{"model": "image captioner", "dataset": "rendered roads seen from a driver's seat, with toy cars, trees and houses", "train_examples": 72500, "image_size": 64, "crop_scale_min": 0.8, "horizontal_flip": false, "translate": 0.06, "color_jitter": 0.1, "tokenizer": "word", "vocab_size": 35, "encoder_arch": "vit", "encoder_norm": "layernorm", "encoder_norm_position": "pre", "encoder_activation": "gelu", "encoder_mlp_ratio": 4, "encoder_head_dim": 64, "encoder_fused_qkv": false, "encoder_bias": "all", "encoder_qk_norm": false, "encoder_parallel_block": true, "encoder_dropout": 0.05, "encoder_inner_norm": false, "encoder_moe": "expert_choice", "encoder_num_experts": 8, "encoder_moe_every": 2, "encoder_expert_mlp_ratio": 1, "encoder_experts_per_token": 1, "encoder_shared_expert": false, "encoder_patch_size": [8, 8], "encoder_conv_stem": false, "encoder_layers": 10, "encoder_width": 192, "encoder_positions": "learned", "fusion": "prefix", "label_smoothing": 0.05, "decoder_width": 384, "decoder_layers": 6, "decoder_norm": "layernorm", "decoder_norm_position": "pre", "decoder_activation": "gelu", "decoder_mlp_ratio": 2, "decoder_head_dim": 64, "decoder_fused_qkv": true, "decoder_bias": "all", "decoder_qk_norm": true, "decoder_parallel_block": false, "decoder_inner_norm": false, "decoder_positions": "rope", "decoder_prefix_bidirectional": true, "decoder_connector": "mlp", "decoder_tie_embeddings": false, "residual_init": "scaled_by_depth", "optimizer": "adamw", "learning_rate": 0.00085, "beta1": 0.85, "beta2": 0.999, "eps": 1e-08, "max_grad_norm": 5.0, "l1_shrink": 0.03, "max_steps": 6700, "batch_size": 128, "epochs": 11.8, "lr_schedule": "cosine", "final_lr_fraction": 0, "warmup_steps": 330, "weight_decay": 0.2}
Rows from block 5 of the image encoder of a small image captioner, named by matrix and row number. Rows with one number within an expert belong to one neuron, the router's apart. Each number is 200 + 30 x the weight over its row's rms, rounded and kept within 0 to 999. All counts start at 0.
Before each expert's rows are labels from the 100 images, of 14976, where the router gives the expert most weight on average: "colour at peak" is the nearest of a few named colours to the mean colour under the peak. Only what is clearly more common there than usual is listed. The data: rendered roads seen from a driver's seat, with toy cars, trees and houses.
# router: router (encoder.blocks.5.mlp.router.weight, 8x192), inputs 64-127
# up: expert up (encoder.blocks.5.mlp.up, 8x192x192), inputs 64-127
# down: expert down (encoder.blocks.5.mlp.down, 8x192x192, transposed), outputs 64-127

# expert 0
colour at peak: grey
router.0,192,237,229,181,229,244,123,183,165,182,175,152,218,193,135,262,172,225,230,196,266,212,223,202,177,171,184,188,207,187,211,184,185,167,188,178,204,161,183,183,158,255,194,186,217,183,217,161,159,150,167,239,191,233,175,197,218,164,232,237,221,215,205,168
up.0,200,200,201,200,200,198,200,199,200,227,200,200,201,200,202,200,200,200,199,200,200,200,200,199,202,200,202,309,200,203,199,0,200,200,201,200,201,200,200,200,201,199,200,201,200,200,200,200,200,200,199,200,200,200,200,201,200,200,200,203,198,197,200,200
down.0,201,198,198,202,191,205,219,207,224,180,204,211,198,200,204,200,200,204,179,201,174,189,184,176,200,201,216,198,207,202,191,200,195,216,190,200,218,191,212,200,200,202,212,235,205,201,211,197,223,201,199,200,202,202,206,197,199,203,194,192,201,197,219,216
up.1,161,195,196,198,210,199,197,198,194,204,200,197,198,202,209,208,196,205,198,200,204,209,200,200,200,204,204,199,195,205,194,209,199,192,218,203,201,206,197,210,204,213,197,209,199,198,199,200,196,166,202,205,204,194,201,191,203,206,203,199,197,195,199,202
down.1,215,166,200,199,180,214,217,173,228,194,211,195,201,206,212,200,189,199,200,180,191,214,225,200,222,198,372,201,204,199,178,196,193,202,173,136,201,237,192,192,154,202,199,187,178,195,225,195,205,228,205,167,195,230,193,285,205,193,201,201,192,194,197,166
up.2,200,201,204,201,197,200,22,199,192,195,201,200,216,195,200,185,200,196,204,201,199,185,205,199,201,200,197,154,199,206,200,197,200,181,206,205,200,196,201,200,218,199,199,197,177,201,205,200,203,200,198,208,199,200,200,205,200,201,197,200,194,198,195,205
down.2,200,200,203,208,207,201,202,194,200,204,201,196,200,199,200,203,200,187,197,201,199,200,87,203,202,199,200,212,208,193,201,204,196,201,195,200,199,204,201,200,194,204,213,305,200,197,189,201,203,195,204,200,200,208,200,202,200,200,203,200,202,199,201,200
up.3,200,202,207,206,199,200,110,200,199,180,201,204,218,201,196,195,201,199,201,201,200,200,210,200,200,200,200,199,201,221,209,200,200,198,200,195,201,119,218,200,200,202,200,200,313,201,202,199,195,198,199,200,209,199,200,211,200,198,198,199,332,190,200,199
down.3,197,212,200,238,204,190,201,201,196,283,150,200,199,199,193,201,195,202,200,203,199,200,201,200,192,202,199,239,202,197,146,200,202,200,200,201,199,200,200,301,200,200,216,202,200,199,186,199,200,195,208,203,201,200,202,200,200,197,198,200,215,200,198,210
up.4,193,237,217,192,125,205,196,202,214,194,200,302,233,200,199,121,200,197,203,200,199,199,200,188,219,190,199,201,196,214,200,199,266,197,197,218,192,200,202,197,206,199,200,214,183,196,208,157,204,251,207,196,210,202,302,203,199,194,196,201,191,175,218,199
down.4,189,189,198,206,193,197,205,204,188,199,200,200,200,207,240,186,200,195,197,201,198,200,196,220,191,231,200,216,191,214,194,174,229,202,203,199,203,186,172,202,160,202,200,184,205,200,94,202,174,194,193,201,200,196,165,196,200,211,203,187,215,201,200,202
up.5,191,188,278,199,200,207,200,195,200,182,254,79,235,200,165,204,199,210,200,200,200,200,245,201,194,200,200,201,200,187,200,200,198,193,210,191,200,201,174,223,159,223,201,189,129,190,195,201,190,201,199,173,138,266,201,223,200,210,200,242,155,200,200,198
down.5,200,51,180,186,201,205,202,198,200,235,221,200,236,200,221,179,200,202,123,197,200,201,217,218,215,194,182,145,195,226,211,205,187,199,196,197,197,252,193,200,150,204,186,161,143,191,202,223,199,201,200,201,184,200,208,239,152,220,276,198,200,200,135,197
up.6,197,200,251,200,200,225,199,200,197,149,200,184,362,200,197,277,199,199,209,200,200,200,283,198,200,201,198,201,200,197,200,109,199,184,202,207,201,194,196,201,159,217,205,179,268,200,201,199,200,202,200,200,192,248,163,198,200,199,192,197,214,196,200,199
down.6,201,200,202,200,201,200,202,200,200,208,200,158,200,186,200,187,185,136,200,204,200,173,200,249,200,199,194,200,149,200,149,205,197,201,199,200,200,200,200,203,193,200,222,243,199,200,200,201,199,214,203,277,193,248,204,200,200,261,369,200,201,200,196,205
up.7,197,189,197,199,200,200,199,198,205,200,200,149,240,194,197,206,201,236,201,200,200,210,245,204,174,200,139,200,203,200,200,203,199,196,202,137,201,200,226,200,195,205,188,110,202,200,185,201,190,202,197,200,136,299,202,198,199,226,200,367,199,201,166,171
down.7,203,116,200,195,200,214,197,200,199,263,198,138,200,200,201,122,144,183,199,200,231,156,341,208,199,190,200,185,200,192,216,299,181,199,209,170,196,227,202,200,197,208,199,199,181,198,216,211,198,200,202,197,182,203,203,210,200,202,265,221,199,199,199,203
up.8,228,252,192,212,203,143,226,197,190,176,198,199,192,198,199,195,201,192,203,175,158,197,259,204,212,193,209,203,200,180,198,197,184,203,196,201,190,201,200,147,234,199,186,232,196,241,199,185,175,199,200,222,200,163,211,194,90,208,220,195,126,200,200,204
down.8,201,197,200,202,218,188,199,191,200,215,228,197,201,212,205,198,205,199,200,202,203,199,200,199,257,196,201,193,370,200,195,200,234,200,201,213,200,201,201,194,200,201,121,200,203,198,200,213,212,201,201,186,214,192,200,95,200,199,19,286,194,170,180,199
up.9,200,200,200,201,200,200,199,201,200,200,200,200,200,202,192,200,199,200,306,200,102,200,201,200,200,200,200,200,199,200,293,201,199,199,200,200,200,200,200,200,200,200,202,200,200,200,199,200,199,201,200,200,200,200,202,200,200,200,201,200,200,200,200,201
down.9,198,210,207,199,226,197,186,182,204,200,185,177,208,200,193,227,439,190,200,203,241,203,200,197,184,200,204,212,201,192,200,193,201,179,192,191,214,262,200,174,200,193,196,200,198,202,199,255,191,192,99,199,185,214,199,198,206,212,200,201,204,234,205,203
up.10,201,199,199,201,199,178,200,213,199,199,200,194,201,200,199,202,279,282,200,200,199,200,317,201,163,199,170,198,200,278,201,231,200,203,199,199,200,200,255,162,189,197,200,187,205,202,175,200,195,202,194,198,200,244,187,190,199,217,200,337,200,204,113,199
down.10,197,205,201,198,200,187,197,201,200,262,199,186,199,193,200,200,202,157,200,193,298,202,201,252,199,191,206,200,201,191,200,207,183,200,251,161,199,285,200,199,201,198,200,199,200,201,222,212,199,223,217,190,170,202,164,203,201,185,222,199,198,201,205,199

# expert 5
colour at peak: grey
router.5,244,190,212,207,216,143,175,162,272,224,183,258,185,205,231,173,230,201,179,169,179,207,222,149,199,180,228,212,170,221,210,202,200,206,212,135,178,244,238,168,231,167,167,229,178,240,180,196,204,227,241,223,243,191,187,181,230,249,266,145,170,153,226,202
up.0,202,200,200,200,522,201,200,200,201,200,200,200,200,200,201,199,200,200,199,200,200,200,199,200,202,204,201,199,200,200,201,198,199,200,198,200,198,199,200,199,200,200,200,200,201,200,200,200,201,201,200,200,200,200,200,201,199,200,199,199,200,200,201,200
down.0,200,200,200,200,200,200,200,199,200,200,202,200,200,191,200,200,200,200,194,200,200,197,200,197,200,200,201,200,200,200,200,202,203,200,200,200,200,202,200,200,204,200,200,195,199,200,200,200,200,200,201,200,200,199,200,200,200,198,199,200,197,196,200,200
up.1,201,200,200,200,203,201,200,185,202,199,200,166,215,194,210,234,209,219,200,200,199,312,105,200,192,200,198,200,199,183,173,139,200,194,200,200,196,225,201,188,199,200,201,200,201,191,205,200,94,200,200,208,199,203,212,233,172,200,199,200,269,211,200,199
down.1,189,200,186,170,201,254,214,200,203,206,241,204,203,198,210,195,160,200,150,152,202,195,200,201,200,142,200,154,194,205,204,200,135,199,200,200,194,200,165,116,148,200,158,200,134,137,179,199,200,173,194,246,199,198,201,200,158,227,200,191,203,228,199,200
up.2,196,188,200,200,161,199,213,184,200,201,198,200,214,200,201,227,201,194,199,207,199,198,204,203,324,204,198,85,200,201,190,201,192,196,100,199,229,189,204,200,200,197,198,197,285,199,197,227,200,212,200,208,200,199,205,207,199,200,200,200,200,233,126,201
down.2,187,210,199,203,199,200,199,214,200,191,202,214,196,213,199,200,206,315,200,198,198,200,195,200,198,194,140,202,200,209,205,199,198,198,200,200,200,203,198,201,203,207,205,201,205,195,202,199,129,173,200,183,201,204,200,196,200,202,191,200,307,200,393,199
up.3,147,209,200,189,145,194,186,191,122,271,192,161,132,200,200,255,169,200,200,229,248,216,210,199,189,201,199,217,200,277,184,202,235,233,206,200,220,211,205,203,203,197,201,206,194,200,221,200,200,160,145,145,200,201,202,186,200,198,159,200,200,198,155,206
down.3,202,201,197,139,200,205,200,208,200,172,210,247,202,203,196,199,200,200,192,154,124,159,180,161,199,154,200,192,196,194,200,223,200,201,200,238,200,136,114,200,124,200,307,201,238,200,133,200,201,228,198,201,200,200,206,163,200,201,200,198,202,201,200,190
up.4,200,260,198,196,194,212,122,201,201,201,200,200,197,182,194,200,196,143,203,199,201,199,340,200,203,92,237,265,199,174,201,193,200,200,200,200,202,200,200,199,200,200,198,199,200,206,234,200,201,202,200,161,200,200,200,192,104,199,205,198,197,200,200,205
down.4,200,198,191,199,189,191,203,217,236,204,200,203,183,199,219,194,201,201,200,193,200,200,192,201,197,253,186,198,330,208,143,199,199,200,202,202,198,200,200,213,0,203,205,205,175,200,208,199,200,201,197,200,205,201,199,199,201,228,202,200,205,191,200,201
up.5,217,199,200,200,319,201,231,194,200,203,240,200,193,153,201,200,203,203,192,123,203,200,198,193,194,199,201,199,200,203,199,102,202,171,200,192,200,205,294,196,199,199,176,212,200,200,199,200,200,199,198,202,201,204,193,200,201,219,201,200,196,175,212,201
down.5,198,199,200,203,115,202,200,201,199,198,200,179,205,199,160,200,194,204,203,256,202,209,200,203,205,203,213,199,200,199,200,376,197,202,197,204,275,129,187,200,200,199,204,50,199,198,203,199,199,197,196,201,199,200,200,234,199,196,200,200,194,201,198,200
up.6,157,200,200,198,201,198,200,198,200,200,199,200,199,201,236,199,199,187,198,200,200,211,202,201,92,199,168,253,199,200,200,200,199,205,271,200,197,200,267,200,257,201,199,196,202,201,200,200,200,208,199,201,194,202,197,179,184,201,203,200,204,199,203,203
down.6,204,201,174,210,200,198,227,242,232,200,200,209,189,176,198,201,190,185,182,200,223,200,200,199,149,200,199,145,200,244,192,226,201,197,200,205,199,203,199,212,177,236,199,289,191,201,200,200,254,201,212,200,200,198,200,200,200,201,198,187,191,203,200,200
up.7,170,202,198,147,190,231,200,231,200,257,183,192,206,184,192,264,200,249,168,199,199,200,239,220,200,202,201,196,201,200,199,199,200,203,195,187,207,178,206,208,168,200,200,199,219,200,198,200,216,198,185,196,200,200,200,200,201,200,196,200,200,200,132,210
down.7,199,166,200,200,249,198,201,275,237,232,209,200,184,200,192,148,186,199,162,201,210,199,68,200,200,278,200,207,212,198,143,196,208,184,213,202,215,168,114,241,200,223,203,241,192,200,207,207,200,203,200,190,198,157,170,200,199,194,206,201,212,195,201,206
up.8,201,198,193,200,197,173,201,198,167,199,201,200,198,202,202,202,314,200,193,194,200,197,155,339,176,203,201,202,200,260,199,197,295,214,210,207,173,173,177,201,184,364,200,200,203,169,265,200,203,156,200,200,215,199,185,196,202,199,208,210,254,202,155,193
down.8,198,302,208,201,200,183,200,78,200,186,198,253,202,197,199,212,203,214,200,219,198,198,198,185,196,192,199,272,200,218,204,195,232,262,156,129,197,199,209,209,315,202,199,198,244,237,200,200,202,199,204,200,204,201,200,197,211,198,195,186,198,198,198,200
up.9,202,198,183,224,190,200,201,202,173,131,200,200,216,199,189,202,221,88,234,195,207,252,200,363,201,205,200,193,246,193,152,200,175,207,199,190,199,196,184,229,199,289,212,199,199,197,200,137,132,205,219,206,200,203,200,201,201,195,185,216,201,200,201,167
down.9,200,200,218,198,187,200,200,200,196,206,200,200,197,187,226,187,281,200,169,200,145,156,200,200,200,197,200,216,147,200,204,214,200,199,192,197,200,177,199,199,200,195,207,200,201,200,158,214,188,200,193,200,219,200,248,178,200,207,219,274,272,200,201,200
up.10,190,200,165,200,198,221,208,314,205,188,199,200,199,200,201,224,200,198,199,199,163,199,199,270,200,196,210,204,326,198,200,195,199,200,158,219,193,176,203,334,175,200,198,200,272,192,242,200,204,201,181,176,199,195,200,236,197,179,106,199,245,200,200,200
down.10,198,265,200,267,197,195,190,211,200,194,200,207,202,199,204,200,382,243,195,200,202,178,169,107,200,200,200,267,190,201,200,177,205,200,201,167,200,200,207,204,301,202,198,185,215,203,200,200,196,200,209,200,207,97,193,131,205,199,200,200,200,200,200,200

# expert 3
colour at peak: white; pink
router.3,233,161,158,214,207,178,222,242,200,169,174,220,211,244,227,185,221,239,263,180,196,207,201,238,211,239,201,200,207,203,218,201,206,211,217,251,163,136,159,229,176,239,270,165,242,189,193,130,206,221,226,237,179,200,196,139,161,146,187,165,202,181,214,155
up.0,200,202,199,200,200,200,199,202,200,201,138,200,186,205,190,191,207,199,200,200,200,201,196,200,200,211,200,198,202,198,192,196,201,212,202,198,198,199,198,201,200,199,217,200,201,199,206,201,192,201,206,200,202,208,201,200,200,197,200,196,203,201,211,200
down.0,198,204,200,201,200,206,207,0,200,200,200,191,200,200,203,201,201,200,200,201,192,201,200,201,200,199,199,200,206,199,200,197,199,203,201,199,472,189,197,202,200,191,200,190,211,203,196,203,200,200,198,198,200,201,201,198,200,200,196,202,199,199,200,195
up.1,208,198,200,251,238,200,221,200,229,187,200,191,325,200,202,149,235,184,316,181,181,201,232,199,221,201,178,201,199,180,240,199,188,164,260,197,199,199,200,199,269,200,200,196,196,99,135,197,199,206,214,203,145,194,201,220,200,197,214,199,203,199,193,202
down.1,192,203,204,202,192,132,219,162,192,177,201,203,204,182,156,234,208,204,188,196,182,74,198,157,152,190,199,209,190,221,199,226,209,224,177,198,203,155,204,209,195,201,235,164,235,357,183,180,201,203,198,175,202,201,199,142,208,181,189,192,241,218,197,205
up.2,205,202,201,199,198,200,175,199,200,200,191,200,200,208,201,201,201,199,202,205,195,203,199,1,203,194,201,225,201,201,201,202,201,202,185,220,194,200,195,200,203,200,203,201,190,242,202,201,313,204,202,200,200,193,220,201,203,194,198,199,201,201,200,201
down.2,201,193,198,199,202,196,220,206,218,211,200,198,229,0,210,192,209,204,184,182,205,197,198,200,200,202,203,122,195,205,200,201,200,190,199,206,196,223,198,138,201,191,182,210,199,189,208,204,200,211,202,200,199,200,196,201,169,201,201,211,186,200,200,200
up.3,202,189,194,201,140,200,213,203,203,198,201,204,199,203,318,200,194,214,200,197,216,189,200,207,202,212,208,163,189,212,199,193,200,198,184,217,186,200,197,201,201,197,209,190,205,188,181,194,291,210,192,200,216,202,198,199,191,212,198,197,200,201,211,199
down.3,203,201,203,186,207,200,205,208,198,200,215,202,195,190,195,198,209,193,200,200,196,196,222,207,206,195,177,196,200,201,201,206,201,201,202,197,198,197,207,201,191,204,180,221,197,203,209,210,200,200,189,199,215,219,212,545,203,198,205,205,208,192,193,192
up.4,201,309,198,204,201,228,183,201,220,202,196,204,200,203,192,199,211,198,201,198,208,200,224,201,196,202,203,193,214,186,200,201,200,200,203,173,207,196,198,201,208,200,205,200,216,196,196,203,199,200,208,201,203,191,180,196,201,203,204,200,197,206,199,193
down.4,126,200,199,200,200,212,205,200,199,200,200,198,198,200,201,202,204,180,198,201,196,201,192,200,202,196,200,199,183,200,197,189,205,203,225,196,218,199,204,200,194,200,200,200,210,202,200,200,200,465,198,199,206,197,200,188,202,206,218,200,199,199,198,197
up.5,199,197,198,207,200,201,199,200,208,201,197,200,201,200,203,201,200,206,214,198,204,200,205,203,207,253,204,193,197,204,193,201,197,200,194,201,194,200,199,200,208,200,200,200,198,193,201,198,203,202,193,204,206,200,200,570,203,200,200,200,203,199,201,211
down.5,207,204,203,193,202,186,207,190,209,185,216,199,202,0,185,198,200,200,199,195,199,195,214,199,206,202,187,200,187,200,211,201,202,200,195,202,200,202,216,201,199,198,202,196,198,201,215,207,206,204,200,198,197,201,200,199,201,193,209,200,200,199,198,199
up.6,199,200,236,187,202,198,195,200,201,209,201,196,215,123,209,200,196,79,193,200,200,202,186,200,200,184,199,200,214,233,214,205,231,189,202,200,204,306,200,195,182,200,197,160,120,200,194,207,200,200,208,166,201,188,198,199,199,195,214,347,199,192,132,246
down.6,208,177,92,202,197,205,222,207,200,144,198,244,208,197,200,248,206,200,215,199,200,199,195,201,261,306,187,199,198,200,200,189,199,192,199,200,200,196,205,200,198,207,200,203,199,167,201,172,255,201,203,222,200,214,200,187,200,145,198,123,199,201,232,196
up.7,201,198,254,200,199,199,198,177,171,281,163,140,319,202,239,197,209,181,201,216,208,229,198,189,181,201,192,194,199,200,207,201,191,190,257,214,203,206,198,180,200,176,201,201,187,191,199,239,133,201,206,223,42,201,214,197,198,205,200,200,201,207,200,205
down.7,228,194,206,253,144,200,211,197,239,174,202,201,231,196,199,202,197,200,202,200,189,201,200,193,200,146,205,193,202,199,199,210,203,200,192,199,200,194,203,198,199,205,200,197,188,203,196,200,209,204,207,203,198,204,182,216,213,182,176,199,184,197,227,200
up.8,196,208,191,216,196,221,225,295,189,198,203,187,289,205,91,188,200,157,221,205,215,202,199,199,169,204,198,187,200,199,221,115,198,191,247,199,261,196,194,229,200,200,204,201,205,173,182,211,143,199,200,201,58,200,202,171,169,198,192,200,231,206,198,195
down.8,200,199,204,203,200,0,201,30,234,203,196,198,199,300,210,209,175,196,201,209,181,190,199,200,198,274,160,243,203,199,151,200,250,246,200,177,202,200,200,216,202,209,200,155,212,200,206,199,199,199,198,200,205,200,177,201,289,184,280,211,199,163,190,234
up.9,207,200,201,202,261,199,203,200,204,211,202,200,199,198,221,201,213,204,200,199,165,203,201,199,202,219,201,203,200,198,179,189,200,262,160,202,197,189,201,201,196,200,200,207,191,178,199,199,229,189,200,199,200,231,172,233,202,199,300,195,240,164,200,203
down.9,187,213,262,204,164,201,198,205,165,197,191,193,191,181,204,198,186,200,198,223,227,197,197,197,181,136,200,264,201,199,226,188,200,200,199,200,202,200,198,211,205,190,214,189,236,203,194,233,196,186,202,200,191,197,200,200,200,250,194,198,201,200,202,206
up.10,201,193,322,205,203,206,193,44,219,194,200,201,200,201,203,200,202,205,178,196,208,193,199,201,198,201,216,199,230,198,203,198,200,196,198,200,200,197,200,194,201,190,203,174,213,346,180,200,208,36,200,204,198,182,197,189,184,216,200,200,157,191,207,200
down.10,201,201,200,200,200,441,200,221,197,193,199,230,230,199,198,202,206,199,186,196,207,192,200,200,235,198,129,195,193,200,206,200,200,88,205,223,194,201,199,196,191,199,197,228,199,200,187,201,190,225,200,233,200,221,205,197,198,202,200,165,191,200,210,193

# expert 2
colour at peak: blue; cyan
router.2,209,185,183,192,200,246,239,199,140,200,151,196,141,198,196,204,143,184,226,196,201,212,213,254,223,178,201,139,177,179,223,236,156,175,193,152,213,215,200,198,206,173,154,189,249,199,199,222,126,193,187,189,242,195,234,193,203,214,259,204,162,190,168,179
up.0,201,195,200,207,200,200,199,202,208,200,200,199,200,199,205,201,202,200,199,200,202,200,200,7,185,200,310,205,200,201,200,197,200,201,201,199,201,199,201,200,199,200,200,200,177,183,200,200,218,200,202,211,172,201,200,203,200,200,200,198,200,200,202,200
down.0,202,200,192,199,200,200,200,248,200,203,201,202,200,200,128,196,197,204,200,188,201,200,212,222,133,200,200,193,199,200,200,202,186,192,200,198,339,200,198,186,205,200,200,199,198,240,200,198,193,205,235,204,200,227,199,202,200,209,277,95,140,200,199,200
up.1,200,200,200,200,200,200,200,200,200,200,200,200,200,200,200,200,200,200,200,200,200,200,502,200,200,200,200,200,200,200,200,200,200,200,200,200,200,200,200,200,200,200,200,200,200,200,200,200,200,200,200,200,200,200,200,200,200,200,200,200,200,200,200,200
down.1,200,200,200,200,200,198,200,200,200,200,200,200,200,200,200,200,200,200,200,200,200,200,200,200,200,200,200,200,200,200,200,200,200,200,200,202,199,201,200,200,196,199,200,200,200,200,200,200,201,200,200,200,200,200,200,196,200,200,200,200,200,200,200,196
up.2,200,200,200,200,200,200,200,200,200,200,200,200,558,200,200,200,200,200,200,200,200,200,200,200,201,200,205,200,200,200,200,200,200,200,199,200,200,200,200,200,200,200,200,203,201,200,200,200,200,200,200,292,200,199,200,199,129,200,200,201,200,199,200,200
down.2,199,200,200,200,200,200,200,200,200,201,200,200,222,200,200,200,200,200,200,200,200,200,200,200,200,200,200,200,200,200,200,202,200,200,200,200,200,545,200,200,200,200,200,200,200,200,200,200,200,200,200,56,200,200,200,200,200,154,189,200,200,200,200,200
up.3,200,199,201,232,200,200,200,200,201,200,201,201,187,206,198,200,201,206,200,202,198,163,200,200,199,200,200,202,205,200,200,199,202,200,203,204,200,200,199,200,195,200,200,0,199,199,199,202,200,199,200,193,200,138,200,203,201,0,198,200,200,200,200,200
down.3,199,200,83,194,198,199,200,201,190,200,199,199,199,190,198,200,202,201,202,201,200,200,200,214,200,200,199,201,203,281,194,200,200,188,200,205,197,200,188,192,200,200,203,200,179,200,199,190,200,200,201,211,200,198,201,215,199,222,200,197,201,201,200,200
up.4,201,200,204,194,200,199,341,201,329,193,200,200,235,202,230,201,202,190,213,202,200,176,211,145,217,191,197,209,200,200,203,199,286,200,200,238,200,200,200,200,244,199,202,135,199,198,200,200,268,199,201,200,195,200,200,225,164,194,200,200,208,200,200,200
down.4,210,155,184,196,201,199,188,210,200,204,201,201,200,201,171,194,163,200,200,193,200,200,209,223,203,201,208,187,194,201,216,202,183,155,195,201,197,197,163,165,200,175,203,199,167,200,200,192,151,212,200,224,200,200,200,199,200,274,253,153,143,200,199,200
up.5,201,247,200,207,200,200,200,178,200,200,200,181,200,200,196,200,200,200,200,200,269,200,200,200,162,201,200,200,200,165,200,200,197,221,200,200,200,200,200,200,154,200,200,201,206,202,200,199,200,106,200,201,202,200,115,200,200,202,200,200,215,203,200,200
down.5,66,271,203,134,199,199,200,199,200,200,200,205,200,199,195,200,199,200,203,202,267,200,196,209,199,200,200,228,200,205,194,199,202,198,238,201,198,254,200,200,204,210,200,238,198,195,211,200,201,201,201,200,202,200,203,204,200,210,165,200,201,181,202,201
up.6,201,200,204,174,200,200,198,201,317,199,200,200,207,200,313,200,202,200,202,201,200,205,232,199,192,191,204,204,204,200,200,199,200,200,200,206,202,199,201,200,200,200,200,163,200,201,173,200,209,195,202,149,197,201,199,203,200,218,199,198,206,196,201,200
down.6,203,200,194,200,200,200,185,202,200,202,200,198,200,200,199,199,191,325,200,199,200,200,200,214,206,200,202,196,199,200,209,233,192,194,190,198,248,200,152,175,319,164,201,200,197,199,200,199,200,205,200,203,200,201,223,202,200,214,260,194,180,218,199,200
up.7,199,200,200,171,200,201,159,214,200,200,267,273,168,203,125,200,189,208,165,202,202,200,243,200,198,185,195,200,247,200,198,197,200,81,189,201,200,201,203,201,190,252,201,199,200,171,200,193,193,195,208,196,226,203,125,221,204,196,200,76,198,190,182,229
down.7,201,200,199,242,200,131,193,204,201,220,200,200,199,201,189,200,198,214,202,203,203,200,171,200,198,200,206,200,200,200,0,197,200,201,200,200,200,191,199,198,232,216,199,220,171,199,200,205,208,131,210,238,198,270,201,188,195,200,222,200,200,209,199,202
up.8,195,199,193,220,208,207,215,201,198,203,184,198,247,199,212,196,195,187,201,197,202,198,245,204,198,198,203,192,191,201,199,215,192,199,191,184,200,203,200,199,212,199,200,202,210,200,198,199,198,221,198,212,169,196,209,182,190,208,206,139,197,201,192,197
down.8,200,199,200,197,202,197,217,198,200,200,206,200,201,200,204,195,209,200,177,182,198,174,210,201,203,203,200,83,203,200,229,202,201,190,234,200,200,191,199,200,196,174,200,197,216,379,197,197,192,201,198,192,202,149,197,188,201,198,203,254,200,135,201,196
up.9,200,197,200,200,200,200,200,84,200,200,200,200,201,200,188,200,200,200,200,200,199,200,201,200,202,200,200,200,200,200,200,201,200,199,200,200,200,200,200,200,73,198,200,199,200,200,190,199,200,201,200,200,200,200,200,200,200,203,200,200,200,200,200,200
down.9,200,199,201,193,200,194,200,198,200,204,201,243,200,200,200,199,197,200,202,200,210,200,202,206,206,201,200,202,200,214,197,196,204,200,209,199,200,199,198,200,206,201,200,197,199,200,112,195,203,212,200,200,201,202,200,202,200,199,185,199,200,200,200,200
up.11,200,201,200,199,200,200,196,186,200,199,413,200,187,200,200,209,200,201,198,200,200,200,184,130,198,195,200,201,266,201,198,200,206,200,200,200,200,200,206,205,190,271,200,205,201,200,201,201,200,86,200,190,202,200,91,200,201,199,123,200,175,198,200,200
down.11,202,200,188,200,180,200,200,202,200,201,201,203,199,199,198,199,139,200,200,203,201,200,200,207,209,240,204,198,196,219,209,202,197,192,200,96,199,202,199,200,247,201,202,199,198,248,201,150,200,206,201,220,200,201,201,201,200,219,230,98,153,200,193,207